{"arch": "vit", "image_size": 48, "crop_scale_min": 0.8, "color_jitter": 0.1, "head_dim": 64, "fused_qkv": true, "drop_path": 0.05, "conv_stem": false, "init": "lecun_normal", "residual_init": "scaled_by_depth", "momentum": 0.9, "orthogonalizer": "polar_express", "batch_size": 192, "warmup_steps": 1610, "adamw_weight_decay_other_params": 0}
Rows from block 7 of a small multi-label image tagger, named by matrix and row number. Rows with one number belong to one neuron. Each number is 128 + 32 x the weight over its row's rms, rounded and kept within 0 to 255. All counts start at 0.
After each neuron's rows are labels from the 100 images, of 14976, where the neuron reaches its highest value: "top examples" is what is common among them. Only what is clearly more common there than usual is listed. The data: rendered solids tumbling over patterned floors.
# fc1: MLP up (model.blocks.7.mlp.fc1.weight, 768x256), inputs 0-127
# fc2: MLP down (model.blocks.7.mlp.fc2.weight, 256x768, transposed), outputs 0-127

fc1.124 [103  96 157 194 153 159 168 174 132 111 169 123 125 184 122  99 111 161 161 110 148 133  94 130 202 178 126 174 128 112 149 131 109  95 211 140  66 136 141 112 129 130 117 136 128 110 129 129 130 178 109 118  87 139 107 126 158 135 139 155 107  37 137 150 181 128 155  47 151 136 102 141 182 136 142 138 125 168  55 124  94 132 133 142  82 156 128  50 146 128 131 125 165 143 128 130 150  92 131 160  74 122 212 128  80  90  98 173 218 125 128  81 174 138 127 139  85 156 175 197 184 130 118 131 157 123  87 110]
fc2.124 [124 118 128 102 128 122 127 120 127 122 102 182 133 107 133 155  91 127 169 161 159 131 106 126 160 125  99 118 115 123 118 136 127 147 132 129 128 102 142 138 164 118 216 118 176  45 199 118 126 105 139 133  96  92  55 126 117 175 123 123 146 127 129  73 167 103 175 122  25  83 127 129 144 128 123 138 132 134 128 146 149 159 178 116 113 126  81 140 131 164 109 186 131 130 122 109  82 127 132 151 163 156 101 165 140 121 124 126  91 134 143  39 150 124 155 108 132 137 119 184 104 128 105 182 119  58 121 136]
top examples: red object; blue object; its colour: red; egg

fc1.290 [136  99 141 141 129 143 107 139 124 126  61 119  73 133 153 158 108 134 136  86  80  80  71 126 131  98 118 161 134 103  66 128 124  69 107 112 120 154 127 132 131 124 119 131 124 102 101 125 148 142 128 112 127 114 108 115 131  69 145  91 131 112 137 138 126 136 115 151 118 115 185  96 148 120 123 146 121 150  15 131 150  32 117 193 130 124 108 140 114 172 145 135 173 132 116 133 113 139 128 142 128 126 182 149  80 123 131 102 137 124 146 153 148 112  34 122  81 229 127  93  83 131 160 150 151  94 136  96]
fc2.290 [139 153  91  96 128 142 130 128 104 131 167 157  97 121 107 134 155 126 129 143 132 128 163 142 125 109 150 102 134 210 149  90 137 169 212 128 125 129 178 112 132 108 127 171  66 139 128 118  71  51 103 132 126 109 126  73 121 138 129 128 159 155 117 132 104 135 136   2 126 157 128 129 157 131 143 118 215 124 127 137 159 179 126 193 163 125 140 101 185  75 142 128 105 136 133  73  79 102 135 125 151  87 115 160  47 178  91 189 126 124 158 111 127 145 134  69 158 122 143 127 135 118 129 130 128 150 111 128]
top examples: white object

fc1.579 [166 130  79 127 238 131 158 125  90 180 155 144 101 111 210 120 161 122 152 183 131 155 118 123 151 171 129  98 126 106 145 120 121 138 111 114 103 132 170 106 129 157 127 123 123 152  98 107  60 129 116 173 122 120 134 128 128 128 146  97 126  69 136 124 117 110 184 113 127  98 138 127 125 121 128  30 144 153 126 127 127 147 180 117 145 137 138 139  97 168 131 105 191 112 118  91 126  73  72 128 129 142 111 186 128 107 143 134 103  84 112 128 153 123 126 137 135 140  86 125 119 131 221 128 150 151 138 155]
fc2.579 [130  73  73 151 124 127 113 101 128 121 124 137 118 133 132 120 128 123 115 119 129 124 119 138 129  93 129 105 128 161 160 106 162 122 126 104 133 128 128 131 129 135 127 128  98 123  90 128 104 144 130 140 106 102 128 128 139  84 180 137 130  99 137 126 124 159 127 199 134 168 138 179 127 128 132 137 176 133 114 122 103 124 128 126 128 128 129 189  98  93 130 116 139 146  82 129 136 128 137  59 121  98 110 126 112 114 132 115  56 224 191 144 116 135 103 138 118 121 129 154  55 110 113 151 103  75 126 116]
top examples: tube; largest object: tube; red object; torus

fc1.553 [148 148 104 134  96  62 144 133 122 116 140 137 136 125 124 138 159 123 156 141  39 122 128 156  67 136 111 126 105 147 126 147 107 136 168 126 101 155 121 115 132  98 194 129 133 130 128 146  78 132 111 117 160 115 153 149 141 229 170 150 161  57 225 133 186 130  89 125 126 119 136 152 127 101 123  93 129 154  41 145 119 135 137 144 112 130 142 127 129 107 133  98 132 169 116 136 147 123 129  89 135  86  96 121 130 123  85 168  59  92 142 189 174 182  81 142 118 200 165 135 128 115 217 138  86 122 116 146]
fc2.553 [178  98  95 108 124 139 116  79   9 134 128 125 133 131 133 129 123 122 123 128 112 158 132 116 129 128  59 139 137 130 118 104 133 130 136  88  93 121 127 141 129 191  83  54 159  98  97 124 136 137 154 132 122 173 128 128 126 120 131 101 131 141 104 131 117  91 137 119 139 111 201 151 119 127 156 130 128 132 135 142 109 119 128  91 173 114 150 132 128 162 165 126 119  99 128  99 139 126 129 123 167 138 140 139  59 162 112 142 115 186 221 137 107  58 129 102  99 113  86 122 150 121 122 126 132 124  36  99]
top examples: orange object; count: four; its colour: orange

fc1.272 [157 148 128  81 102 133 128 119 134 182  99 184 159 124 174 116 151 128  66 109  91 125 125 162 115 124 189 116 202 151 255 169 148 132 131 106 133 140 165 141 115 116 195 119 124 131  76 162 119  89 139 123 123 121 110 192 147  93 148  75 154 126 105 136 110 131 119 127 108 170  95 123 136 123  64 142 118 121 136  91 137 119 147 155 105 128  82 143 110 134 190  42 146 139 136 130 145 136 232 121  77 142 134 177 138 129 157  73 152  86 111 156 131 149 180  93 109 152 206 183 129 118 101  66 129 112 131 172]
fc2.272 [130  81 148 181 155 133 130 137 164 124 115 128 128 152 137 126 117 126 148 125 113 179 116  19 150 120 117 120 154 104  96  86 152   3 128 122 127 127 106 128 159 138  86 130 134 125 122  95 119 169 155 124  95 231 129 129 126 125  68  91 193 141 159 173  87 104 118 128 188 203 128 127 111  71 111 112  90 128 127 127 128 127 143  89 133 144 123 124 117 126 117 126 145  57 133  57 137 115 118 169 117 134 134 128  87 163 151 128  84 142 137 157  53 106 142 131 142 126 125  94 191 200 144 173 203 128 124 112]
top examples: black object

fc1.712 [127 130 126 124 116 126 127 145 140 137 131 126 127 127 130 126 130 126 129  84 123 137 180 156 145 149 106 111 128 135 211 128 132  49 130 190 128 125 155 128 133 129 125 114 131 170 134  94 128 131 126 106 127 128 118 128 196 124 128 128 107 136 125 130 128 158 255  74 128 109 129 130 128 128  85 128 128 128 128 113 130 209 104 189 128 129 133 136 132 156  88 128  45 167 128 102 114 160 149 123 125 108 127 108 128 130 128 135 163 128 140 131  62  77 125 124 191  28 128 133 146 127 127 128  93 128  68 128]
fc2.712 [127 131 133 127 136 138 122 120 169 137 128 127 128 130 128 120 129 127 128 183 128 184 128  94 130 128 127 125 128 117 128 128 128 128 128   0 138 123 127 128 128 145 128 190 135 154 129 125 128 128 125 175 151 129 125 123 113 128 148 128 128 128 127 123 127 126 128 130 128 131 135 121 128 128 127 130 128  64 129 128 128 128  16 127 128 127 128 128 128 128 118 136 127 135 128 127 127 128 128 128 125 128 190 128 129 131 129 125 127 126 128 131 128 129 128 128 128 128 121 116 128 107 128 100 128 144 255 128]
top examples: blue object; sphere; its colour: blue

fc1.89 [ 80 128 115 111 144 119 116 132 138 132 103 181 128 164 140 156 100 203 163 131 131 129 114 130 158  71 116 176 159 125 122 164  76 147 123  93 107 164 130 129  77 110 147 112 183 100 126 120 124 129  81 133 141 100 147 173 115 138  83 152 129 100 138 131  57 134 126 122 118 113 133 118 129 168 126 161 129 151 146 144 121 168 107   6  39 124 142 128 121 140 158 125 130 131 128  95 119 149 132 195  98 146  78 115 225 165 121 137 125 127  98 127 123 166 145 143 131  84 117 128 202 155 135 132 152 129  78 209]
fc2.89 [139 131 218 103  97 119 121 123 188 160 128 129  74 153 128 164 113 141 118 120 153 127 121 119 143  81 142 166 129 150 130 106 114  81 125 126 130 129 113  72 124  99 128 128 127 133 106 129 128 222 131 199 126 148 117 131 131  83  59 113 133 179 132 136  89 135 171 131 132 128 163 130 145 124 136 162  85 103 148 124  95 230  79 161 126  98 146 232 142 126 125 125 124 127  93 152 118 124  46 140 133 133 117 128 135   1 140 100 129 131 194  94  73 122 182 103 107 159 109 127  43 116  39 142 137 128 130 107]
top examples: orange object; tube

fc1.297 [167 131 179 140 136 121 171 209 124  35 195 128 175 147 123 114 127 159 194 118  87  93 103 122  61 177 163 147  93 145 134  79 101 191 126 121 163 171 125 151 179 176 116 132 140 124 104  97 109 138 121 162 116 171 172 130 125 125 198 138  88 148 127 118 123 136 174 138 133 128  69 172  74 156 207 160 140  69 151  94 107 104 128  85 171 167 133 120 171 147 137 119 138  97 138  97 128 129 112 173 136 110 116 120 102 128  94 125 118 139  62 113 144 164  88  83 130 150 101 151 130 137 182 174 127  55 116 134]
fc2.297 [131 147 123 146 130 135 129 130  45 125 116 112  82 128 128 227 122  60 107  99 100 156 128 139  41 148 129 119  97 149 117 145 128 118 145 125 128 124 128 135 126 128 164 105 109 129  90 161  98 128 208 150 107 103 117 104  89 107 255 104 138 174 184 116 126 135 128 151  83 128 132 158 128 127 127 129 148  82 100 100 159 150 133 130 115  99  68 124 127 132 119 102 112 103 117 105 116 145 114 118 208 102 133 128 136 156 139 127  77 126 127 118 127 149 127 137 160  74 128 148 130 130  88  41 126  54 126 144]
top examples: orange object; count: four; sphere; its colour: orange

fc1.637 [143 199 170 224 201 162 114 113 133  97 142 110 190 142 114  41 122 118  96 124 101 150 135 107 129 110 131 132  63 149 141 150 129 115 136 121 118 133 140 154 132 101 129  35 113 115 144 144 114 132  56 116 109 106 160 221  92 128  77 175 131 136 140 129 105 152 120  91 166 185 170 129 123  29 128 163 122 128 143 140 129  97 118 156 105 123 136 123 134 128 108  60 109 107 148  98 148 125 130 147  86 130 129 125 143 112  82 148  99  66 129 137 141 177 162  99 140 100 110 163 206 148 146 131 131 148 153 131]
fc2.637 [111 113 111 128 136 121 131 117 109 133  85 120 187 122 131 128 211 213 129 155 168  86 150 129 129 123  68 148 137 159 165 133 110 171 129 122 140 109  93 128 130 123 154 147 136 127  51 129 150 145 106 130 204 133 169  60 125 128  87   0 185 117 131 151 120 103 104  94 151 161 123  91  90 141 130 136 134 128 146 136  64 132 225 189 128 104 122 116  94 129 135 121 125 102 132 134 147 111  61 118 128 105 122 127  92 124 127 117 112 138 124 157 160 129 124 111 143 128 109  91  64 193 128 128 137 136 127 171]
top examples: orange object; wedge; its colour: orange

fc1.83 [120 127 100 126  61 120 135 117 180 129 129 168 165 127 128 146 150 145 115 125 121 108 121 132 183 180 127 126 128 135  96  97 143 153 108 110 114 120  69 160  96 139  81 177 123 129 134 103 107 113 211 128 125 122 168 138 135 135 161 208 101 110  80  52 161 116 129 128  63 128 131 204 154 162 125 136 146 115  84 103  80 141 176 123 128 143 131 135 127 147 112 113 225 140 120  67 143 148 126 116 119 106 148 145 166 109  92 106 147 119  19 213 128 136  95 124 130  92 173 120 139 131 106 130 117 146  94 145]
fc2.83 [126 151 143  96 140 168 129 128 129 119  72 127 122 136 167 125 133  66 105 150  82 104 128 126 117 132 106 144 125  98 155 143 109  40 123 117 115 100 137 100  48  85 147 122 120 146 124 117  76  91 186 145 173 129 120 117 101 178 114 170 180 143 127 148 106 128 174 131 129 216 107 180 122 132  86 127 130 179 153 185 122  97 125 134  14 128 166 124 139 106 195 108 121 121 144 119 156 112 126 133 125  58 127  99 106 225 114 112 129 106 151 102 152 127 166 125 139 128 155 233 127 189 138 102 125 142 113 129]
top examples: teal object; cube; its colour: teal

fc1.448 [128 128 128 128 129 147 204 129 128 128 126 112 128 128 130 129 128 135 133 132 128 128 128 136 128 127 159 128 120 147 208 128 128 128 129 127 115 123 128 128 135 128 128  98 130 129 128 128 128 128 128 128 127 128 128 127 255 107 129 129 122 128 128 128 149 130 128 128 128   0 128 128 128  98  71 121 151 128 151 127 127 128 109 143  95 128 127 128 128 128 128 128 125 255 127 128 128 128 128 129 132 156 128 128 173 128 128 129 127 128 151 123 127 107 149 115 156 114 130 128 128 131 128 129 127 125  94 128]
fc2.448 [128 128 128 128 128 129 128 127 255 128 128 128 127 127 129 128  97 128 128 126 128 128 130 130 113 128 128 126 168 128 128 128 124 129 128 130 128 255 128 128 129 128 129 132 128 130 128 128 128 129 124 127 130 128 125 130  51  64 128 251 128 128 126  98 128  40 130 128 126 129 129 124 128 129 148 128 134 118 128 177  88 114 128 126 128 128 129 128 128 128 127 128 126 127 128 128 128 129 127 127 128 128 128 128 128 128  72 128 128 127 128 128 128 129 128 128 118 128 128 128 129 128 128 127 128 139 128 233]
top examples: blue object; its colour: blue

fc1.14 [141 129 111 106 167 125 123 118 210  96 131 141  85 122 187 150 130  73 135 104 137 136 128  83 122 148 127 128 140 136 151 150  97 165 143  96 142 102 108 128 107 131  77 115 126 135 106 107 128 139 127 125 186 171  67 166 183 135  74  89 174 146 125 123 130 168 137 125 136 146 161 178 122 135 120 117  77 170 113 129 187 126 133 168 148 239 130 105 100 124 173  96 156 116 128 105 132  63 127 169  72 159  88 130 121  99  62 139 134  76 146 128 133 115 127 151 144 178 136 131 154 110 188 174 171 122 140 151]
fc2.14 [127 154 129 123 102 130  80 119  73 122 121 106 255 106 164 155 128 106 131  99 127 116 101 124 131 164 128  63 152 130 150 207 130 131  72 127 129 121 148 145 174 121 137 125 117 121 166 173 135 124 133 124  26 219 131 120 183 131 167 105 128 120 131 126  71 166  90 127 150 148  73 126 168 127 122 122 148 162  58 128  98 148 116  88 130 127 132 127 133 128  65 173 126 125 132 125 133 110 126 124 124 130 208 105 144 137 166  94 114  94 130 128 137 168 110  83 103 110 163 130 113 129 144 142 120 134 133  87]
top examples: tube; largest object: tube

fc1.26 [145 155 126 129 178 110 150 101 135 124 105 124 128 128 162 119 133 127  92  47 154 139 108 108 124 127 117 109 125 103 186 143 132 122 120  80  92 145 127 120 146 132 129  96  93  59 183 132 141 129  98 112 158 137 102 103 128 189 120 166 128  17 135 141 133 130 101 128 128 135 124 120  75 133 105 160 158 128 150 162 129 130 152 129  55 132 132 147 160 142 104 109 120 107 214 116 161 175  85 186  74  79 145  50 132 145 122 182 193 135 104 143  81 163 122 130 125 129 124  95 101 162 125 117 185 191 158 133]
fc2.26 [162 120 136 128  70 119 128 138 118 102 130 166  31 120  13 111 138 110 131 135  54 141 118 100 129  97 161 146 146 133 132 130 245 120 113 137 131 131  94 125 129 130 175 146  78 130 197 122 106 120  39 168 122 165  65 109 150 176 132 136  89 119 147 131  97 150 117 154 119 126 161 128 129 129 111 125 126 127 155 132 132 123 127 127 113 166 117 128 115 167 132 128 122 187 157  37 124 113 113 180 134  66 131 139 161 137 132  87 128 127  88 129 134 117 135 122  49 121 125 129 129 202  64 124 128  15 115 122]
top examples: black object; grey object; its colour: white

fc1.708 [ 48 127 131  76 116 131 135 144  97  85  68   4 169 107 127 103 134 137 112 110 153 122  84  76 124  97 105 130 146 122 137 142 122 136  74  94 119 123  72 101 138 145 144 128 130 112 204 113 101 113 130 115 120 159 127 255 117 113 185 144 108  96 139 148 129 124 129 108 114 137 128 162 138 164 149  97 170 128 128 180 161 130 115 116 104 134 211 159 142 117 136 125  91 209 155  59 130 186 151 169 127 137 162 107 144 123 131 176 106 144 126  65 130  92 123 190 147 159 156 148 155 121 127 129 130 131 152 141]
fc2.708 [193  72 124  95 126 117 109 126 118 130  76 130 111 123 103 122 145 128 122 128 136  91 152 143 238 128 173 131 124 130 137 128 113 128 106 153 127 128 179 243 156 138 127 117 150 128 132 103 182 125 129 134 224 129 146  25 125 133 125  95 129 147 170 119 161 119 122 108 111 156 160 182 175 116 135 142 111 127 113 145 157 115 120 102 119 110 136 129 114  87 135 100  58 128 126 128  92 129  59 135 144  87  76 128 120 129 128 146 177 128 128 107 152 102 139 112 110  94  91 128 142 149 112 143 147 213 177 129]
top examples: teal object; jack

fc1.765 [ 58 134 101 130 104  93  99 138 218 100 164 121  69 210 113 115  99 136 126 140 131 130 183 141  70 127 103 103 132 144 124 111 174 132 115 138 140 117 150 153  60 175 139 100 141  78 130  89 131  92 129 126 132 105 196 115 178 134 134  77 133 129 105 158 132 109 131 163 172 210 161 128  92 128 136 128 133 138 122 131 110 159 152 156 169 142 122 155  91  91 144 146  97 122 140  83 138 126 125 143 130 136 129 105 122 161 130 113 120 137 104  97 140 132 121 147 121  89 197 129 131 129  98  42 128 115 217 120]
fc2.765 [255 142 132 100 149 101 125 123 135 140 132 106  95 100 145 146 106 128 123 110 125 139  94 140 159 129 108 129 130 191 127 133 124 118 118 104 164 131 149 128 132 125 130 158 120 122 123  80 130 129 130 129 147 150 126 118 145  88   9  67 127 174 127 129 111 127  58  96 128 130 130  99 138  99 128 149 232 125 126 156 119 144 173 148 124 142 128 152 147 237 116 123  78  52 141 129 128 162 104 154 127 142 128 157 128  96  86 187 140 104 127 135 128 115 120 180 129  54  81 134 148 130 152 129 137 125 119 182]
top examples: white object; its colour: white

fc1.315 [135 144 135 116 140  76 127 127 136 110 133 108 125  69 128 138 121 130 144 101  86 152  93 132 135 155 105 128 155  76  65 120 142 155 127 124 122  96 130 115 117 128 130 136 201  73 215 133 137 120 129 152 129  70 144 130 159 131 173 102 148 181 175 134 140 159 191 180 108 128 137 135 201 128 171 156 112 185 129 192  84 140 119 117 114 150 128 135 148 129 175  82  85 133 155 129 144 108 125  89 114  26  94 144 128 132 194 103 129 144 137  98 137 179 114 117 118  92 104 129  83 128  81 132 154 156 141 159]
fc2.315 [ 98 138 129 122 147 119 196 129 156 127  94 128  92  43 124 129 126 133 133 145 114 122 109  91  54 137 114 122 107 114 126 151 121 143 131  60 216 151 136  38 142 173 124 128  68  25  94 134 131 129 128 147 128 189 101 120 159 107 108 128 145 121 152 149 150 116 140  63 140  72  24 146 153 138 132 134 155 132 128  30  95 137 125  89  92 176 159 147 166  13 112 136 150 136 123 108 131  86 123 130 130 112  81 127 130 128 128 151 165 136 165 125  97 123 131 119 128 130 116 117 128 232 133 122 136 134 128 130]
top examples: white object; light from behind the scene; count: four; its colour: white

fc1.22 [126 122 131 134 129 123 116 119 136 162 129 158 135 129  82 183  65 133 151 122 117 171 149  88  94 233  78 120 113 141 116 114 178 128 123 127 127 156  60 133 131 133 130 135 160 130  67 118 122 117 126 124 134 181 104  68 146 134 131 177  78 136 134 176 156  73 136 125  99 133 170 128  94 128 110 138 114 133 151 127 151 149  10 117  99 160 128 136  20  99 116  86 147 110 131 172 123 148 106 126 128 108 147 121 166  94 115  82 148 119 140 153  56 112 123 125 116 139  55 128  90 131  45 129 133 211  88 120]
fc2.22 [ 90 124 145 117 156 143   0 139 144 150  60 128  37 122 141 143 137 113 116 166 126 126 100 107 100  84 132 100 136 138 177 186 131 119 151 160 129 110 170  99 127 123 122 172 141  94 133 128  51 129 147 127 145 128 137 128 182  73 151  76 135 144 184 126  88  83  97 136 128 136  66  88  90 163 145 125 130  60 121  95  87 126 146 161 141 108 168 108 134 207 137 110 127 145 124 164 129  33  95 190 118 117 101 116  38 138  98 144 128 124 119 115 158 123 156 127 132  87 130 144 154 126 135 120 130 129 121 126]
top examples: white object; count: four; its colour: white

fc1.142 [143 125  75 122 102 138 132 103 132 120 157 163 126 139 115 133  89 138 103 154  84 181  87  99 146 142  92 198 129 233 149 181  62  98 133 121 222 125 147 158 170 138 100 132 178  94 120 206 114 108 134 153 113 156  40 112 195 116 135 115  66 137 128  91 137 158  79  96  90 124  74 144 181 115 107 159 122 168 198 152 118 119  86 125 126 109  84 133 140  71 176 123 164 130 115  63 115  99 148 161 130 134  99 131 111  80 120 120 134 122 138 180 128 135 156 141 144 138 126 136  86  79 151 168 109 140 145 128]
fc2.142 [ 71 127 140 162  98 157 127 194 186  91 152 127 187 148  57 114 108 137 118 130 120 128 228 126 125 129 150 154  67  88 132  51 128 132 142 131  99 128 129 138 112 122 124 136 128 151 174 124 128 195 170 121  76 126 131 134 139 115 124 155 141 154 131 111 131 122 139 133 120 110 142  81 106  62 128 123  91 128 128  96 127 212 131 133 133 157 131  97 128 103 133 143 121 206 169 112 126 128  85 107 115 143 140 181 129 125 127 127 153 119  72 101 159 130  92  60 154 128 135 120  58 155 104 140  47 154 177  89]
top examples: orange object; capsule; its colour: orange; torus

fc1.188 [127 121  98 129 178 122 101 116 152 103 140 173 144  88 133 141 157 128 137 196 108 118 151 113 128 135 128 155 134  44 131 148 120 126 129 157 127 133 112 130 179 127 138 143  50 131 128  52 143  52 102 141 173  83 128 128 142 160 138 128 135 193 164 121  20 172 104 129 135 132 130 127 139 109 137   0 107 117 134 136 147 121  84 122 134 174 122 124 124 130 162 184 109  54 124 152  63 159 124 100 105 131 148 154 124 128 255 139 169 165 122 114 128 124 128 109 134 136 136  75  98 128 141 165 139 109  69 139]
fc2.188 [156 124 138 129 128 116 135 130 151 129  90 125 121 119 143 147 120 121 143  76 128 127 132  78 126 124 131 131 111 142 216 122 128 136 136 136 138 116 121 117 131 125 127 130 111 124 128 146 156 116 124 118 106 126 143 146 122  75  81 152 134 127 104 129 133   0 132 134  59 128 130 137 136 131 126 122 139 127 126 131 127 128 136 122 120 174 154 158 129  64 127 117 255 119 129 159 122 108 178 129 132  64 118 114 106 130 111 116 130 125 122 148 124 142 129 135 112 151 132 139  84 141 145 157 138 132 128 130]
top examples: white object; count: four; its colour: white

fc1.668 [125 177 126 175 109 124 168 145 184 131  51  18 125 108 165 132 138 126 123 207 104 121 121 108 108  97 138 145 134 132 129 125 188 168 157 161  67 162 128  87 187 113 103 156 194 168 111 159 142 128 172 136 180 165 110  88 165  60 136 128 119 172 138 142 135  91 181 124 151 124 109  99 159 168  94 123 151 124 139 101 151 120  90 132 154 141 137  78 128 104 110 145 159 116  97 112 100 110 154 126 132 159 112  87  82 125 188 131 106 133  78 125 188 135 180 182 170 117 188 114 130  87 157 127 124 130 124 137]
fc2.668 [161 133  49 130 130  99 241 108 121 102 148 134 151 182 128 138 132 151 129 117 128 113 156 134 132 230 154 120 101 124 138 128 140 128 139 125 101  74 135 124  77 128 136  95  99 219  68 126 113 117 105 167  89 128  95 126 114 157 190 128 157  95 151 128 113 125 127 192 122 189 124 129 138 121 119 138 129 125 118 103 144 127 128 128  99 129 141 163 101  93 109 131  51 115 133 110 100 128 137  76 128 147 126 126 173 182  91 132 128 112 164 126 117 162 130  84 123 147 130 128 124 135  53 145 136 134 106 146]
top examples: white object

fc1.325 [171  99 165 155  38  64 134 150 132 143  90 132 122 180 183 110 106  75 151 131 152 119 153 251 128 134 160 108 136 122 126 126 119  60  85 128 107 126 150 129 131  98 219 125 112 108 127 116 136 149 107 131 174 127 157  67 131 136 128 132 108 108 115 133 124 125 101 147 130  79 165 136  89 109 130 110 120 117 164 135 159 132 123 123 146 174 105 143 148  99 150 177 123  70  95  44 125 100 114 102 147  90 153 147  88 163 133 123 147 213 117 131 139 127 144  78 150 155 131 128  85 130 131 113  94 106 117 113]
fc2.325 [198 128  68 126 184 127 141 111 133 124 126 147  58 122 116 127 169  80 228 127 115 147 123 128 169 109 166 127 128 159 144 115 125 126 149 128 129 128 138 137 112  90 128 137 134  54 173 111 133 120 122 120 115 129 108 195 145  44 128 151 133 134 138 134 140  98 131 134 156 113 135 125 137 168 113 137 128 120 128  86 122 137 119 151  98 129 130 128 112 114 138 128 122 148 145 114 122 152 136 135 126 131 133 131 125 123 108 118 129 101 113 116 129 130  89 164 144 128 112 124 247 126 128 145 180 132 128  92]
top examples: red object; its colour: red; torus

fc1.450 [115 131 151 190 126 117 103 159 138 122 128 137 106 129 106 128 127 138 131 128 140 127 112 157 120 128 119 129 131 180  95 131 131 183  90  17 126  76 101 127 127 104  96  78 137 194 138 129 142 112 128 119 148 150 129  96  56 143  87 139 124  86 125 141 131 135 131 167  65 122 189 117  89 228  63  63 161  94 219 126 136 131 197 126 127 106 137 125 123  74 133 133 211 124 112 205 134 110 106 225 110 113 135  39 128  45 124 169 133 119 102 124 111 123 117 143 132 119 174 109 114  90 128 212 105  80 196  73]
fc2.450 [115 122 115  93 143  98 139 134 137 136 122 126  93 131 119  46 129 125 193 154 128 141  71  76  94  65 135 128 103  83 145  64 133 120  78 138  96 137 169 165 125 106 245 154 117 134 127 209  99 132 131 130 142 132 131 133  89 122  77 164 153 181 103 140 122  44 170 123 119 127  65  82  95 132 255 136  95 127 170 158 123 105  17 124 139 129 109  53 124 215 139 122 170 127 128 136  49 114 153 124 130 131 123 166 111 131 105 131  92 102 139 137 128  91 175 132  58 150 130 139 140 120 135  66 123 167 116 143]
top examples: teal object; its colour: teal; count: four

fc1.526 [132 130 128  75 196 107 123 119 214  76 152 183 118 116 131 137 180 179 139 189 136 135 132 168 154 142  92 149 127 147  99 128 135 157 136  85  74 133 128  59  70 154 134 129 107 159 109 128 128  87 127 136 122 182 115 151 106 175 115 124 127 137 146 150 119 126 116 197 114 166  99 207  89 198 175  90 127 152 142 180  99 120 128  72 125 132 172 151 157  83 139 139 123 105 128 137 129 132 108 161 127 130 143 136 128 111 114 149 150  79 144  67 135  59 143 118 151 159 136 119  66 110  98 130 111  87 164 156]
fc2.526 [146 128 128  77 128 131 163 141 172 122 132 118 101 128 107 185 134 159  69  28 122 128 121  85 132 132 133 103 169 119 142 131 167 128 112 118 122 139 126  99 138 115 123 153 138 139 145 102 112 130  71 128 129 181 161 134 131 133 142 118 110 128 146 131 108 128 130 163 155 140 139 154 141  98 136 127 129 134 175 164 130  94 100 129  58  87 140  76 126 198 119  49  81 120 129  80 143 116 128 113 163  91 125 130 156  83 139 169  96 148 157 107 151 128 115 117 130 128 146 140 235  99 116  95 147  68 128 143]
top examples: teal object; purple object; bumpy ball

fc1.40 [125 185 128 101 117 131  61 177 113 103 136 160  98 131 137 104  93 167 126 128 127 133 140 130  66 120 148 143 129 179 141 101 124  89 128 128 102  40 141 123  62 166 115 129  99 129  87 139 125 159 139 129 126 190 111 106 129 145 120 108 129 127  85 153 197 135 105 167 150 128 133 181 145 182   3 123 144  79 134 162 148 151 106 149 108 103 150 101 110 145 140 172  78 227 156  80 140 108 156 119 131 125 163 137  94  76 124 176 130 129 147 145  80  72 137 153 130 125 106 114 177  96 172  74 144 134 227 122]
fc2.40 [129 165 140 134 128 128  83 130  44 176  44 132 114  94 102 135 178 163 142 129 134 127  98 130 119 128 127 157  89 110 128 100 244 163 115  69 206 172 110 135 140 125 121 173 107  89 153 129 135 114  99 159 128 161  91 147 134 171 100 140 122 105 133 196 102 130 215 129  68 135 138 140 118  97 148  56 111 128 119 138  62 170 129 124 130 155 132 164 131 116 128  85 140 149 157 140 132 177  71 139 135 126 129 130 106 164 182  12 176 107 107 132 108 133 129 125 125 151 187 129 128 113 142  66  19 131 165 113]
top examples: teal object; purple object; its colour: teal; its colour: purple

fc1.383 [133 148 129  97 137 145 114 171  89 128 152 162 145 163 123  97  70 104 127  95 155 121 140 154 128 131 136 131 109 158 131 136 114  40 146 129 112 115 125 122 104  74 136 133 123 118  92 107 178 125 128 133 169 186 142 103  51 125 136 128 105 110 149 115 127 113 204 120 128 100  37 128 123 118  25 113 136 138 171 132 142 145  96 189  75 170 129 126 136 148 122 139 131 231  81 120 113 126 136 126 119 124 160 109 124  83 122 158 168 122 140 144  90 101 182 148 192  42 175 136 123 150 197 126 135 133 195 140]
fc2.383 [100 124 151 129 166 130 129 164 131 119 108 128 137 127  77 128 127 142 129 130 127 126 125 156 126 147 130 122 106 255 117 148 139 128  85  50 112 132 163 101 127 183 133 128 100 128 127 110 127 113 130 142 161 151 116 121  39  72 127 118 154 135 124 119 139 130 131 221  94  29 126 131 128 118 149 151 193 133 128 114  87 119 171 136 131 106 145 133  85 127 125 139  97 128 111 129 147 128 130 121 153 137 168 124 124  83 129 128 120 130  78 128 149 137  93 213 112 137 130 127 135 127 125 139 142 104 197 138]
top examples: teal object; count: four; its colour: teal